python train.py --model="segmentation model" --dataset="coloured fractals of 300 iterated function systems on busy backdrops" --train_examples=48750 --image_size=64 --crop_scale_min=1 --horizontal_flip=false --translate=0.06 --num_classes=2 --encoder_arch="inception" --encoder_norm="groupnorm" --encoder_activation="relu" --encoder_weight_standardization=false --encoder_depths=[4, 9, 4] --encoder_kernel_size=3 --encoder_stem="single" --encoder_widths=[96, 192, 384] --decoder_norm="batchnorm" --decoder_activation="elu" --decoder_widths=[32, 64, 64, 64] --decoder_blocks_per_level=2 --decoder_block="plain" --decoder_attention=false --decoder_upsampling="nearest_conv" --init="torch_default" --optimizer="adamw" --lr=0.0036 --beta1=0.9 --beta2=0.98 --eps=1e-10 --grad_clip=0.5 --magnitude_pruning=0.3 --steps=6100 --batch_size=128 --epochs=16.0 --lr_schedule="cosine" --final_lr_fraction=0 --warmup_steps=1220 --weight_decay=0.1
Rows from block 11 of the encoder, named by matrix and row number. Each number is 500 + 40 x the weight over its row's rms, rounded and kept within 0 to 999. All counts start at 0. Numbers have three digits each. After the name is the row's rms in percent of the matrix's.
# b520: branch 3 second 3x3 conv (encoder.blocks.11.b5.2.0.weight, 48x48x3x3), inputs 0-15, a 3x3 kernel for each
b520.23 164:493501488513500496500500519485489513489489543462472533500496500498479486500500471448500500482515506493482503523533500529529515483518501517499497509500500484486500500458467500439473459453453455466477430463503460493478466488486472476490481475500580500558523531527500531500445403410431388401436407443500519522477519516489528529500500500500500511500520535458444543453416500474430447500518531500500500500499488510532561514530541532500500
b520.24 105:413416512466467500423470548500445400500498441497500455477500495544466500550500500411470507461500500460472549442518500426437455408458507500448500500522500504500530463500518500463500500578524537551524500500500500500553500517499500501500588513440500500519486530467500500492500489500500441500446500539432505474462500407552465515414500515460460500467469495415500496468470495500500500500517471435477529397500532466506500500439500494476522
b520.25 083:468500495485500605488430529527500535500490677543465446500562473538559542455500481487500500488474500500458459500500548493477573501444520544500500500529500500500500498580500507523442500562515500495512473500500483526529527472477531500541552515500535500378564543428500500424500500518513505534500460500505500429505486500480546506500523415536500539509554484500500485533439558536500426522500500530421572500541554530500591500552500591500393
b520.26 103:500500579492368547458449500468416418500414451459500500488510414466417521500431455407483505500500500500571591500461466436466467442396473513495544516500500456438480421510500460484497429500415502555500468490507500493500500502523427469463476460509502500466518500465425489477500456500534476500500444500481517501473501480500500500411500500476510500470515495500557533447428525445437500500518500511500500418500559500467558505490561474485526
b520.27 102:500500500477485536403500571554500500551500488519500450446438500477432514526538524500500532479469500500400450431438587455515557500492518564484500534555427502516500455464514450500538476434523474536467529500500500530469535439500560483500533470464526500554467478500500500477429584428442539466528500500523478522464470544500539542424490460500455500485472500580516462539522500500500483534500460530531500481479500443518466500548422510533546
b520.28 080:500582547522458500444482500525395464569481578542500464510546500510430553500412552500446502500546596500450476488466500500500568370500500516505473430615490452500500483522506487465497447519542500571500465556492448597526500500504506414529545476500500516440500391500460500500492500434494529470470499500433500500466500563500580593494484466505454530521509472538500517554471416500530500411500500500493500500500496472478546529504432530546500
b520.29 085:488477500500566500500500459529500539500500502548544535500436575470559511421480458500500500500472499500529512395493518500592448500512500565500478555517508500475500457528559493500501485494447544467563507448485539541531500500503525500541450442531520482453500501500500421500500586500463463445395551500581481452462490611466506495500517500500500500523545558552500500511500591500486466560538537500453562534550500540505567452500500491549462
b520.30 082:500459500500519500488526500500500488472519540532424462488536500500546500543561600504500486475583557552500500500549505470468500564458456525503500447515537610483479452500468443500500442583500610472519552440505594500500529462495574436522524473500500531518500534543503529500618531495500581500500446482498484500558610500496373500477500507500500534500474454477498495428534500656500500500499534564500568549559520453531522481500500539494520
b520.31 084:457408500489530519500467500465549447480505469522492479549500415519495500493510500553586476451500457500514471492500488554500539508493474555500500529476515554486517500564500456500500528500436500471500549495500583500500500499477500552470470484492500636500498612450500454414500500500561532474525457500620507476570500500518453500500542517465500466525500500477590458478500500518418467500500509524374537562500395439473514454435553500500500
b520.32 113:572532518500500500543453441446464500473460565510544573536501500500455500432500500484486500500539564562558568555521500500456500522500500564500511530513500554500500510473444512500436500447467460450467500442527500500542434425496454453545446464500500500516518471500509538500489453418428405416450477464468500529521500500506462500500488484484489500500577579500474522458476511429489498569564546500500460500500500500506500542500544557500507
b520.33 088:492424483480500523500555473523495447513536475500378500459476500458542500505512481500500455512447553558500500467491520500521471562482500500500483504445491479475615493521500500515522483422464461516555425525500488459498521459473525500481500500551444454399550623500491500546498518514500466537573395582500432500465500559496500460455509500500500458500462500500500475466518547460485500500500512500478542510493500500617510376508500500500500
b520.34 085:500500560500493511500559500547513449485590434530500442500500343536562390461491500500500527442500496500444525500466511516567500558515514560500500466494488532473568500549557500500543516500461500500500538399498500500500500455419497533389473549397500500500500489514409500508515547558566500527477568500492462486500500478563531488447525500519500429473551450479531398441517555539443528574503547446429500500500500450573500481500570550463549
b520.35 120:500500500482415472494448500368345421532418500545500511484500437500500403458501500420452487531554548515508535429455492500422500552538513492481482500509523443500506456461451500500488534549543405506500430512500500500476484458500483421439461500495465485472500483500500459541437515490463500500500549529500497479496500500500587540461495424458500496500507500580500471496464512509519500500500452443537475485500495521558512462506500560497551
b520.36 103:500473419500500494500500536524500500500500500469500500500442497500442493500461508500457500341469453500467446521500535500500528502500500500500500476508498500500500500430450403450477458476467500450458500463500500500451500436500493467468500482453603530510500500466471498500451418445437445462474468500510507500500511475500500516500500493448492500449500510500500500500464507476500500538500434500516467423500503453500503500489533500522534
b520.37 102:532453500540444625500424551383494495453457487453500486483515394453428430482403393496500500500500494500498492470463500500481533500500500481499500419500541481500490500500500500500494506442500465532439500528500500500516508494463425500474402488500552500498524520500500500490468529496432550568476434516500500545500500500458500500477524462500452500445486423500500451411405508464463500500500452500500501500460571454500500479571615500500500
b520.38 096:432500472500532478500476524512506469544415515500602470500523500519483546544500500497500515500393446497500500478540500610385545500565500621500450504514500593419453495545518469502500517499543544500472523479531621547500500526502500541518492466439548594500561500500532500516549500500521532500549523541500457482558500500503476500491538476500466541526568500504578502471456508582512420558610544500476446563483500450491500482446445500552500
b520.39 110:526457452500539500461511509500501469500500516452500497500446500500462457469471485433463500360452448548500459501500530475520509500473500500500454476496500522500539500450477458461474454500500500450412457456430500500423450421432500421458500500461598500556500493500500422500458453471434430457475456470500538536500518500570500537471484471414482490500500522500500500436500500500500500500478437500473481389500500484470500500479500469492500
b520.40 096:500596536523347505419515551500467500529447542493518500500500500461500500602595504506425500500545560500467450499465495500552537522509487500500543451439500532500500500458500500500484500554556529483478541457471548472503500502523541450542516482545609614500500411500500500500464500480500497454509451500545547500604500500555500418457552463557500558490500558555494559500500494546518500500452577456515500511460514500441526489500424500527499